Weights of a small image captioner: encoder patch size [2, 2].
Rows from block 6 of the image encoder of a small image captioner, named by matrix and row number. Rows with one number belong to one neuron. Each number is 500 + 25 x the weight over its row's rms, rounded and kept within 0 to 999. All counts start at 0. Numbers have three digits each.
After each neuron's rows are labels from the 100 images, of 14976, where the neuron reaches its highest value: "patch colour" is the nearest of a few named colours to the mean colour under the peak; "top examples" is what is common among them. Only what is clearly more common there than usual is listed. The data: rendered dice on a table.
# fc1: MLP up (encoder.blocks.6.mlp.fc1.weight, 640x160), inputs 0-159
# fc2: MLP down (encoder.blocks.6.mlp.fc2.weight, 160x640, transposed), outputs 0-159

fc1.459:518451439517525494506496495460510536492464513504493513515512506479503505546541478525529511480479510509472514492475509496551491445536460506510531521464520512505521458470548542514483521467505521521509469497560489501504478461539557524497491500532505496500521486490475566498483464489520507511503518494535474505477508499454500509454528469513473511542504464470509499488520499502517524488511513562524527503491471520485548505506510486485532480527479507466503536482500461500482456505514502
fc2.459:494511548478452503528512491525517477468506478483518514510529529474530494489469516473485501535483468509512492506481469515498536480495517497489520468479504506498483511530482484497457509544574471488477494455491499486478553484493479495497490538461453477525473545493462505512556531555512482517540486470492495463479508522513536513499513548521487478494488463545486515522516512527507492505476543506504515505527501453510509514466472513460498448501520545513458456530484512523481478506497480
patch colour: pink
top examples: one on top; white die; yellow die

fc1.100:490501509468509483523491494439569510494503491464493504516532492486510519465483451459492499452479480449466502493515493563497497485524499475494550521565494521488491526486488467517465508526520507532507500518549517436517496474501451510523492530507497510530446492482502493509528495489505482541488477485471512499494458468524471518461488503526523517504502512522461472495531507536530455494541508503466497480494516474480525495481492500495546528510469502520498474499501519488462465519495458
fc2.100:512499543484471489460512496524486483441486526503488488495474538490505537554506520523525522512493502518533522504458479485481507526481502483480459473460520456519505469468510572523516496471503491491534485527481514522477520522471519507465531474464528494478519525500507527478472483521455478501517485503514504503519498448489532497494525480472505519488457522464489466512440505521462486539522524493484518516502523550535468518497463478544520465499520526515496517495496509494565529472514509
patch colour: cyan; green
top examples: teal die; four on top

fc1.200:528518441498537532532487467509489468497494486506467490517493506543473492505518483509452480468506512501538539507485491483477483518506493494523477510501532532476508514490463530472474531489501503483494505489498515516547464496503462471499529501496492526523510474431532526527555488495442515511522519503524515495488483502518447470494496485492485532478527501483494482490525519507535501479528546495491478464460500494511439498483519544548486506520536476501495471451491540494538521574511489
fc2.200:487485504533519478491476542500489482533506481477557544461495516440529546528540449469523487507498535518469477490521523523503483486496474521532487500455495474507519500527498499490569504478501484494456532550521503486522492501495529485474491506493473511478543494508522475490489496534531494484477470509499486512489513445526479531503514522531492472487480538495504512507434483492478478528495483510497489495512488523469499551567513484523486497502444486514526501485541479511512481452466510
patch colour: pink
top examples: six on top; pink die

fc1.484:532526468523539502477541472443509463526532539470512494527469490517465498505491525521485466463478519472447477479470470502552524484493502504489517549511507537499513483547499493544477513478486499482506502476497496500475503514545506526525481445471513488495520491490512478500503472503450506482514444537502481500536544494532500542532513478488476530543519502504517503507509565506468492505493504499506515490496503497475494488510504532510511492491481556532455528526504479473435466509515507
fc2.484:507498495472518515557475511507542465480532497487493515504511518462548540445496486465535509510504491471507519532505484500488517539466507484498455483497521481505497545474494490496513500536484515489502508470479500476495495512498557516492523503515502522560489484485490492471490516469479539525507500482522472508468505527443485433461523509527488521497553435461478542547499492480489499523549543502504475495514502486435512530480510468507496502478524487483527458479466508518488498504519508
patch colour: green
top examples: five on top

fc1.272:463489494544447486535469489520477507492485514463501479436483526494482474509455485516510514513473517520527484474520498497484523481523492528468512511532470502467480477518483490517510500483500526477477504506498509493480541505521484521497503482488510547480506528490489487513555519482468529486541571470489471450518502472465524513494481524535483534521508498445505496516477480497535538507534467536519495470508498518478509515516487483502447496522540547473462434494504525538504521528524467
fc2.272:523512505465519518487534531487541472498522454536493535548510492579505518484542517465471533483527471492497522501482498483475492516482509453530492455482509485525507524461501511497503502503506486500540513519490528483541471472459515506497463528478488440518482534486527486483453477500517463479507489509501524532516539540504478481497501511501468482506491549514485523491527509528458495531447529490479507513528502439516479455445513536497517500498489501489503534471514490475486517503487482
patch colour: pink
top examples: five on top; pink die

fc1.395:521534514511537516495536561453526496507494468544496481473498498540524504541488503497493505512509503529492474515472466531491504506496518508494497477500480450526517440534466550460466512487469515509465415516473518524485477507514543476517507488485468535507500470501493536463512478493441526482479507530483514512513529481506506516482502475511506512496483433498513485448492504500503492497504496533497508478565516491512497500537489516465484509469509519487504447474500472471485521474538507
fc2.395:465464476485511480516495477515464480516474511459531512503528469475497487531510522508502512471458534471508521491528551474505519508506534488522503496431497538525469501454491471492516490484506561505507519501479457495523516457516478481473499514481549512532507515518468480495482506503523484501541496511548482489491472540470480508507491501497506468497529527502468524543489476516538535533464500495552479515455471488453448482491508471485523535529484492532508533521511504520476546500475531
patch colour: blue
top examples: one on top; blue die

fc1.389:502520527502496480486514532542528475500554502488492542519528516489530458504481524507499508488514493499488477548486498482493501481492477532502507457490470505534471512481516537481489500480499463514506451490541488516516530485486482462478512491541464478517542518484502456533520475492518517506482499578499471458497508518468520506473457499535493523485524485524477438478523467468454481515502519476485503495522543479481491512530450528498479462483464492489508494521451535485460502553490482
fc2.389:498491499480469493481523500509477479533502477510486479448505492506446535488543512498497466519502504532507473471540507515517524498546475488504488545535555496476499527531487517559515503490483543501476504489479533453486477523547491496512513473515476541479481491482503509496461558447522483509533487454485486538538510510522545522462496458506514494493461472473475536513512515510530555471526476500455509506528467482496533468498491487500503527482521500511487521496497483468505499476529455
patch colour: orange; green
top examples: five on top; orange die

fc1.468:556463461514504507510529519504507464464519484470527494496489477484534490483552468553523457507549499489497493552439510483471517495466515508524487444479539503504477514464511517519498501519491528510485491527499501482506535491478501484447489530520511502471475526488495482475518475500507521516481479504498465494481466488518541480518540517492502534442503550479544477520502485472538525501479555472481519496499514485518527499467528500525491493533514485492443482491536518513505488526552509
fc2.468:450485506492485508518499481490494469465465492522530494472493526505465539525477576443486518535481519509502519514504541497506530492537472469484489521511484537508523549482525544478526503502499496505524489482528475459501471481508446483506541509474493536539507496504533524520480494499491450479473527498514502536543512501538500525500514461539514503492524490498461520449498469523468468504528464516514498458471503478500515499525509555494489505481477504502530500459523502455507490494482445
patch colour: pink; white
top examples: white die; four on top

fc1.198:520520490521542546511526484531504503485495471505529515480468504489489484509453496508470537494500495506501519520470516474536458475530479533483485527523516524447554510526452472504518513498492476566458489531508461465455496503456500490464457514533542536515527518501518502485440486563500509531512540527491516527482457506484485538481513479500507482496459444516515467494509496504504517473484516510514526481469491515505501533534493518462503508504474525483495487517488493492544472507498476
fc2.198:502470521499465484472534464440496477490527483459505500508513490522508476469513501479492487458553491453503524480515507524518532496469502466554530469442504499508471465526514522482478476506543525432485490535485520520519487498516471545530531495493470472481498492518445531483542494476550488490506479499503464473520571501520545488450500486517510522464553522503491535506484506493491490483524502507524479508512522513495514490492462500524503525495497495500532518487511534500468527510490494
patch colour: purple
top examples: four on top; purple die; blue die

fc1.396:458515538515499514512458525509478492494490510482521518505494516547553503506491508502520539489546461505492482522506507506492530501488550476500469491493493440447457524493510539501518514523509502471497488508499488517517485472473509476459531506465507490432503483495486474492547503538513537436514499505500507521492500516482535447490533477478461512520467492521503469504508531503511508542533515509524465512483453486518479487541481483497504501498444459523514503469467462492538466551514519
fc2.396:532497499503496455490487480481459484472528500490514472503525489463498459484495475485472490511519502514510524514479483529469478519505524527499496473525465528522523469463517488522518485520502511528549509511555495483527495502517510499511536532548511456557534500496516516482492490438539424524457485492474489510459535496487466531520510521501450500520502517458477497486536495477501454450473491538466469490517485531475506496486490557506503502540534513506513509521501533520500480483536495
patch colour: brown
top examples: grey die; four on top

fc1.633:485496529479505491500554489509518528507521523538475491469476512495468476548536458520511493505517531520481521494466472493506469517499455523504544530440499538475515504507524524534511528469512505489509507519472508450457513428508492519498512469486476471496517434488498492518503494515470534509468509510464504516476530506500483456509508449475509480511504517503500498481539525460524534550532502485534455485535511480491488515513500474528462527519464494507514499476484490486468505519445464
fc2.633:545518492484470454501509470507502523505528464526503492508480511506467460513504522502505503519523481509509506521490501477476523479462477512438466459506475524517498522468460516479441493533463492452513476460506531534484492510529499503500512455489488486531492486502509505493547484509502468560494513518462555498513530500516525511467507534542510510483510455537461484503506475518485492495535531525484556479523486497519478545493555482505496498485495507498468473497557550475524522478495476
patch colour: red
top examples: five on top; red die

fc1.411:514492527513520466502516502512514496490509500468516522502500520485519491510489520520486462527483473530524453521473455503528476521473525507520499530463480483478496519469496502511500504521494511503499532470583481463481480470475512514501530488532497517481516479492500508510517507497490487505487477462496505471491450504494527507468492502522468501522496448480500544496494522501495415523456512545497485536445554506540565458469481486512491518517482516497557464485498454498470528543520495
fc2.411:504498456490498509491524506515464516484515481470464487462453505489511471546513528476530488485483494483488477567500522476517475463494480480457494482526512500467516478477484468480480493562517540468534484451492559502489529493523491499463504496526508478477484482472556499483494484471529479452542550480515502532537572507531510506503523482517497523477530483543494511527525481484499516517501506509500516522455537519514491505517527506504494472505539520453480495479465518476480520508493518
patch colour: grey; pink
top examples: pink die

fc1.483:510504491480491525506500523518509485493495521457504470449502518490515510520503554494468557513482508520482474502496560501507493488495461487510483478536497530506486483505468471506511479465491477468544515495482567520487542503488497435456508453488470526502506493495493514507525541535565521520507494537499458470481473489505536484482473543487458509470494495463513550455522519487529473540526504498495518533495508481508512495512487496494434502504492542531547495494474498474503527525505505
fc2.483:500480512517524461488529528517474475476492469488452521489496461516434502516485473481539489468504480486515496480521512509497510505501507511480479472471501479523518505551491515515529515520533526529512484534472485470470538514524532563564455490524523489458495479496486480489493517533486458476488506516507512486558511559508483490462479461544504471522532462548496493470488470491487531492502502478526492507528506481473486525498532508503490460500528503474469512516459556510495491503544500
patch colour: orange
top examples: five on top; orange die

fc1.403:536521539557446529533461519484501478504517507489483527546483477532492504462496480525534547481481464474518515551490526483487545489515494511511480502494459511450479505511556483485464531537488478491460507456493537476509517512475516545491492501498511561487514506507493501482537495492512495489519496492476537527511488439535488496504476464538486500497524470482480516521466524497516467475453513502506476511463490495524480508503507491509543535509526493504495477510461520456459493481515469
fc2.403:461470478478506464469519476494504500506549521507519521491439527506451532559501524506521467484534501488471513484481497495459463521494519488507494467522501483504521453470529527504505507480500495447510513493514495493522495504546548487525518495469503457526485486492520534489488493531481527536495519496503502503475489532478545490467480510483495509497497549530522458512493527473464515529497459508491503455482532516520466434484483483499483506561461506524493553497501510514522498525467550
patch colour: cyan
top examples: teal die; white die

fc1.255:531515504475529482524506520502510463506487511488487462523502475549475468505450505508532508496473512469491551515525502521522520452512519465497499477470544526520470549531484481511493530482500498489510525527523504507477496541515517490511521538499536482501546470496545484480489537523518500524488511515549506538516463512521477506488511502522424467506504459463483500483505510456481470470473460517467496528501510477484485503522493567505528470472511537468516493525525491493451530518502464
fc2.255:515495458525522499530519544516520499484497474513468489452507510482515496483511500498521496479484486500472522502501483483478489511478510503486502490509454523521492523489450546494529496479504519521477502525558474466498517441514493539452463494460536504486480475464474511467500459495476533518460502511506516494479513509462526527515539521505478497529498488476488522503526458549484474484452458497520482530509462520522496535475523524477502548520511553553507476448502510500567521503517512
patch colour: cyan; green
top examples: one on top; teal die

fc1.33:486508515530511453523541525528523498481455435515474456482518500490494491497529526502444506507508534482547510507489504501498496519525482503523542540513453556471524498477515516481476532450511516497461475480528515516487492516516529498490478488517486527560519498470469476481528529506557542496488532477488483482513544479448484510484477507521486483504503484472491499495511483468468538463491548548511490509502505494483523489520464535513451490490472524509469515478526526482479488516508476
fc2.33:538513528440527517498555511468536488520492483454509474459524519549527516489506510479449436474526495522483463498497492492478477485503499482485497532500546507521516499550488485498526509529504515450525502505494485500478520496463454498498495521473552501487488513509462501542492492497534508521471483510485501478508516538508465501510504492495530434532491529475507466518513526485491462525500486519501480553485517465507500529506505466457483557459535520478496525466459512511506505479521499
patch colour: green
top examples: five on top

fc1.247:461538477522517493498456454543540494507552525458520447494496444487487487549504461481506469478486504505493412543504454515515519499526506484525518488512539500494488475516563509495503542479544510480534526508488529514514492513511490509505500503537522498512511531440505467492481491545513495479495489482488526461509507533486476544481530485488490514508532508512470512532510500501527487490508515510541444501503479521504483534489495489521496494509565500477483514494496522477516478514518482
fc2.247:498480526503508496489497489466487490504476483553478486587504542500512479481497484512467533530484515498489511504500536449422483486479499527509516489483521485474511510495500504466528498492487490517500538500492536535502515523454459521510520505488459476473480509490521491470519455474476476487473524504501526544504499505519543452490466463507554498499486512564509517484498555531523474501509516471490526492515517545514484468506489527523507545490434487529496508504504516486482456506521486
patch colour: green
top examples: four on top

fc1.589:526515470484490526492534481495493515488492558473502511481542511473553523507489521490488488518454474498509524533464468507487499454499448552491489533507514509487493535480483482499499536438487499494529479482541441520543508485500471489529461477496520475489511526479528492529507457504483502522517453449505457521512492536485534481535498521476504479496480510516521478487532493524485464524487547505488490529484480474519453494463452510537553526502478529525500516484496517507529515491504483
fc2.589:517525487485504496495496480523481497485502494538508485558503529537497466487530493524493476510511482470481485479518524475502509454514479492486511521508478542500510494487513491458483501522512506512507439511446579540474509552514531512458431511489473521512490462515504510519482529504491492470562449494484501477521502513523560489491528481493472519492475470495518523492487501491547477483520496514455509495456538522507499486534490505448456520507514511516535504518513527493478521447517489
patch colour: orange; green
top examples: dice: three; orange die; green die

fc1.140:418478502499476512480527521493520487505511479501472465478485492482508467495489472495519523491471511460499478498463498495497534500516495483474506480493541520513497503494527501515462466508490456473508554507521456526456509500539481479526464505533510459428474486476480450528490512508494479475569476494494505488506489499475463490458574485529506523478497517469557514487512523495471475489473501544508490519495520513499536502537484504461506503523492478503497534524503521470521540502518475
fc2.140:523543532493510537515486501506449490498479534489569526550478520495523532456495493490520498477501520517472513479479481529519520525492495522508477498516487503480498447485508518471481527515518545540492491537485532520533531459511486509496523474447480530531446538522518512477503471484461498493460536493493452502502496504542494483509470497520492491483499468532485501527449469494531519528541534512505491504466491450506491458482501521504488467519501542483503500502461504451488486519472463
patch colour: pink
top examples: three on top; white die

fc1.146:435508515516536466507503565494523531500501500492452492479481510516480472486505496506527496482503497463490496467535505474479551530491442510520503439494479524481485484490542509527536509502536523514537488469520475486499467510477493501482510506487545538505495505457492523493528521535523506472482500511510483520540474481528518522520489522527476537524490504452460485492525555472498518507504462485469491494453487523510501501530537499467504507511469513471453496465466542505469509516478548
fc2.146:521478495567547477480480485545515502460515512514522536497502480468517498450542494506489518523467497513509501462507527515448517512433491453492525502506507535504517539532478474540498495477479483506518489505514455504473506481511475485501512480482475493519478476510469500492489494519488506502497496502488465464466469492510524512493471574511552472464547515512500478489503508512466483497515525494504503509569500483503546509517526518498495503470528499482509492543477491467531519521541433
patch colour: blue; green
top examples: five on top; blue die; teal die

fc1.521:468454481513482499504496494471536509494518481513534501520534512553485507526507506443492489527489489523490511511501444484501479505497497462499460520492515472464504511483511520514538522447449504493460512517485449502503517469445528480547541532507520520507504508455480514552490477478512503519511467491541492531505481494494490481516527514507488500456556497481506526539521528476477519454560551472472519518513484476469501502466496542530512513518512475528488483487483462514517468489498485
fc2.521:488512531487529491503522508542488478497506502524466427489470487472476508479466462536552473485506512472497497494489507454480485464530515505491505460506479532516505482484514496452523462559525527491498509466461516531502498483531470533516498505501475485533488508486509505452508515497498480459521487528463532535553505454495529558487493505483513555525516534485510468487507485522486478489531471531513507497512529486507524498538503461505477490522499511520486506495466514508453539484486563
patch colour: purple; blue
top examples: purple die; blue die

fc1.181:470503470446491508548524513549499475430476488509515503493572493509500510497489563500527500515521550459503469503480541497509541488506493481525493511472475487485508513504498523545510568478510494508507501521493533488475478492479482538504475517458514477460503503531474496512524510471512469517488511474513518525481470495505496533508495494454524509521481516509506497467476502472512478505451491540511501499540510503493484472543484478532505492535495498471503487509442542469518470435523485
fc2.181:491462554532467528496481498443519474520521455484505506500477490507466504531540481438497529543503462496537542541529477454463488500501467505502506502506514542481514490508530449468509474514535518475490536460564476511528525507485499477537517476519495529512502506486510472532458462525453541515465539531480498503497486493525533469506484491518490491526549515483502510534502498542457491494500492488502495489460489493524491543486503493484499487507499499505485524502513457478483508499528476
patch colour: cyan
top examples: four on top; teal die; yellow die

fc1.405:460469534511471475494535479510557510492528507551501479486498510555526473487484469528486498460505503530534509515496486496522549467513555481459502495498513514500532527451470465515497526441541474498490495495516487500512495482454476504508486517487495521507508456477461485520528530499509486493484514467510453535491500524445478491533482462451504503476509491531511524473496490482520518517517459532494456467463543511508518516504533534531515502492513485514471539472466518501518515511514535
fc2.405:512534491510541530516476510487473482506489487461508525542502491452465476522513551516505491517490504500437490530497508523488468530499449476521492466543494448496490491544515529483493519519511515501503511526476520514494514465527526490472476453519509514540485543514540472468435443489476545536492482529519523479491534483531520501524485506524494475495464496447475471490510524500491499488503543505523532533466508519469505505514510483489493518515459485538478473497520495542503509495468468
patch colour: red
top examples: red die

fc1.497:462496512500537469521484480516477487486473476476496466491519493514550470504506501485489485530496433480486489483508523499452484472502491498515577507494506464464488509481538516531480532512522519487493489517498543475485419490507529459513475521491494529506411468495502511537528522516515480512505494507531484487489502503468509474456498506534510514531498523493506476517545523505491485483545482444495519528487508476456471485510542515504504540441505497515490494498486511515477491481464494
fc2.497:485470506463484483533458497517538536506542535510502511497519492486475515508491498497519528497543534545519510500523489477509532546491499481464466483473508493482500506491523539523533512472478452506484512495497499535500548488531506485521519479467501500486547506482448551463522475511444490499529546452463518534469470514506447520553516488524500496495485509456477495456478471488455488512489500523505510479522484513542524482498442522489509446526506502493522483509523484482491486485530507
patch colour: grey
top examples: grey die

fc1.585:534507488491469465521533491512540487520513538515486538452511519469456489473501573488538477472490523480497451512474471515469524514473479491509480503468525494541539492498484470512516476539475501514498490495484485513522514505528481481496519517494522479534516509483543476514497513527475521463478470550551460522532548518538508550528493514480517511496505486506507505498502479516517490522529509484471503472495545465470482488509495476467507485485481478509506528502453508476476557454449524
fc2.585:478513501519514496495489526516494492445515506475498506545496472525523548497521454520518473504485543509490527468543506473532508458508476521500501481462505432470498532496501519487498500477454507499474511519471527487465520512479498479510514474518454503505526461527493511500532524501546486519497487464483497542458503514491511496519540490505445508529473499487507476538537581473510488505470485505508469489516460519465537529488482529505458514491514471520495451526522483500492473531551495
patch colour: red
top examples: red die; one on top

fc1.587:530492498530498494460520482524525496513491518483453457538520511495501460525480495539527516514502533462535498483520490457500555487483503526523468495513495568474499509486503516506462522482489531489448511513536485487503529528475520531486498488511465533478496500480461486486526514493539510492531495485478522477465474515525463520493478553488457476512476465439451479494504505507472531469451528530500484515514481482476536517563483536482490480482470493529509528513539511479490513512499485
fc2.587:504472516482493495510548478453457479452523491511529483486516520499500485476528510432494484471452486508459463559519500515487493500526500517486491565475486508508474513496483523524489501485504468493477515542467506504499541460504519498574508526479552520492509527480494483494497504503475554484483534490560485503521524516497521504512535496488474490536511505498493542510511511479500513519501487510526476523511488509537467520454497445543502513479494512470493467534439505518478507461498495
patch colour: orange; green
top examples: one on top; orange die; green die

fc1.135:499500518447473487474529488485498523496494479504504494515522444497549518492488476485515483476524485520508515541516439503451488491535476474464514514508516519482484540480509486503499487510503487518481480502476543481511471499539494539487467477475452508504505506483506465518499501504460462510515538548481478479464504538486503440496474505476530495540525468515532528504488506545481513512515494463476449497535434481536490501496463481534524468534471499519554468511493468492477528527488513
fc2.135:544498481530474495522492496534505563494522519503483514472472494521488430481543518521519482466478538487513503486505496468482510526477455519445467497456476534515522476504503478497525537487505481506490489545495484527498491467516474477532497507509463494508499482516479493530514517503482529497540480488481498517486460481492506507474496486461477475488568500534520552481481502503544503493509481521464475520480554479508545543497506511504473555481555488488541544513483517487476501486476481
patch colour: brown
top examples: orange die

fc1.334:535541499530517505505492488482502491507507503478488512535535512502474439438495546485538558465515472505512522485510475499527463537504468531525475527501540503437540514502504514514514522472482499466475490513518488481492465486573544465472492476508478490558487465513488504458506519481505538481483501509508510540490501502534508457477514496498486551484494478490540498507484482532500526547518472508476495480489521458519495514469497474497507527515502523523519504493509511478474517491463449
fc2.334:454493501520532486461545523553524477466482532504537517539448511529495508515478498501478490555553523480496513524491534476486554463489472503471493516516481489514463500486493491482457536520474468499516498480486501444525503519477472539517499515493532524473479504511502484573504514508531477543493510489501455481526509494472453479492491474519524466530453503540530529500520480516479502474500521481506478498533476524498497495524497496518483513503502456504470475469499457500480482508538529
patch colour: cyan
top examples: teal die

fc1.310:527516522485515486535537487514462529482526470492488486484513447507522516506526514514518525443514510464498480499527473493503462519539470469504492508546488469489501478520505511481465517500478561493534515487464563494504527444532479492558555505491494512516498500520486499468495513519521504531540502505483519491487511532532500476518468496496545541533471489484486504445470518494521492499532520497451482497476463485487468524491489449519453505459495501482499479488488474541480521517477525
fc2.310:480511489519517551490539517495523514486451503485478484526454498500459526491508535512480487519531515508494515480490502514502568496509558505515512509454523501489518493486499452510490490488562444497486523503558485497490476539483550500435477476494517504484492463531521517496490479495524499521470494504504461534534469489470540496510490518459456460483504481534512544543486501495502481484499478466484496501507519507462538473476487515519532521499494477514459517493523495438495517494520529
patch colour: green
top examples: three on top; dice: three; green die

fc1.394:475502526513465505515510543509540505494532491478497464521471488534494449521465534473478503525481509513508462523525451484554466501502520473506497526483505519480491445510516528503514505493479480477488487499528419534534451490479500536482467505518510523479517495458518502511494497521510511512524476530525514513487464535501533538504535493511460506521501570510502520493492455515537492482464490494494462496505495466535527480512481494500449526539504512509471522448468533467470497500502503
fc2.394:488517456517528521525510517479481503487498497506510527495467520446459555475529510518485504465523476469485509495501511526472516517537496482523563513534528484459496550487476527470507538484511473483470494534483489475499522505462469509514482481503500472528530513524495520471508487493513494475488505555501510492500488458502533497506482496547489511519483464446478515510501576466522492510529480506541519464486557546469526472494480489495501478469525500519473509493452457516506489530465496
patch colour: cyan; green
top examples: four on top; teal die

fc1.108:552501489513507475492484479528482505491503476533465501500519463545522509505507456512512512464514521487506533499478470498510492512481490471486483512466512459491498508483551482475439532527506504515541501519479511498471429503419539535480503528510505506506498493456468461494537526493467506520487474512526527492445490485535512488454509543500510501485503482465514524454514487509510494544510516526481493523495477506457464503531496518495559509486484482501474498447476509521533517492523466
fc2.108:473527525518503483486548500498493470535511509483500472499514517510501517463464508491505513516517520497478464525520534509500502476536481504516516506515492482495518508479480519487512493462501520520439468508504524442550550469538473499517547504476493488531534477512542508506495465518509498510498511494514464510477512495522470538459526456501497457495484481520535489512505561525477487486517479426537493444480479508532484509500480480543489527532478481549481486523516513460458462483463480
patch colour: pink
top examples: six on top; teal die

fc1.356:520511508510504493508500504512481438466486510505506474515508530493527482479498573569474491511473461501483488481492497482504495510470476460494545530516499480453492525499440509513491513480484502517500529550472470487506507478497518516495495502549460472527502502498514516518474480535488508533503543550492480508501496462492519476512542489483483492492493524497452504528463523536473454476514536549540541554515512468504501490521476497506531498512521500480492461482497515516547486439521486
fc2.356:447491488469531497504531444480502468496490527516495515539509485505457495510473457471553473537518548491502557478487465533516502498493434517504476491450532514502504500510484493447537515518502465506486491501546532512557505515495439505494494459487503516449489476515499481504527534461515503496479474506507507511503516519476542497473457482509540502534507507475525485464539507485516521522541462509495516487488481545514500477526516486512489510490486456507480500502523503474520512544497505
patch colour: purple
top examples: four on top; purple die

fc1.569:477502521501509516538502477478490543463519518473492476526490532497446468500504524488505471499486475515519520487498527487447508496492492498494478494530497542486502507483491550507516505501525455490482513521519482494486486472524466469474508460502503491475471485448509519509497457538513510477500476513497514524467492488498535579509538497542451559499470500494507456525495459517548467525486480556540490479456516499485493493552488533499503540499518480471530475507463446504488510486507526
fc2.569:512490523541505513487465489506521493506489525521507513512499480488546551486465461477456517538527484493480496471483461505501496484536513474488537507507512471475446525521519497490499482536536552511526512463492488493471533517502527524497497532521497487521503482521502490481526498478463513471492508504483475529492508482498452473483499545486488450491510481501506472534492543547449514480497553445466509551491501559507487491452478492474516462545496528553535503500476476488491508470505502
patch colour: pink
top examples: six on top

fc1.292:494509509468508493540537501480515531500500468477554471495494515530516460485516514480451527523486500493512533514469454507517546527497509490472569498522502508501470513491510468510500464543523528456475475492538471516508515485478556518504477507471490494517507493491464446535492546451512530517491503497486544507512475552473482483501480498494498524491479527461468538462527533478515523456458505527528514488496511508512452506474501495468481479489528507494499514468528462496463521506479532
fc2.292:479485520445495486516512465485471482490542541548479503503543554507500529507477502486500521474507447547420494494518518454508507499515484511518465494484487487515492508535511476473507526489493459497519508502493522542504513521505470452504525525506486530475491498455500521508515472520502504510471479540510495494532483536525490470509509487459512518504489493505542475513499422497502472547512457533517502513482527484467550464508487490503474498462493525500512535529520513535544464484502476
patch colour: green
top examples: four on top; green die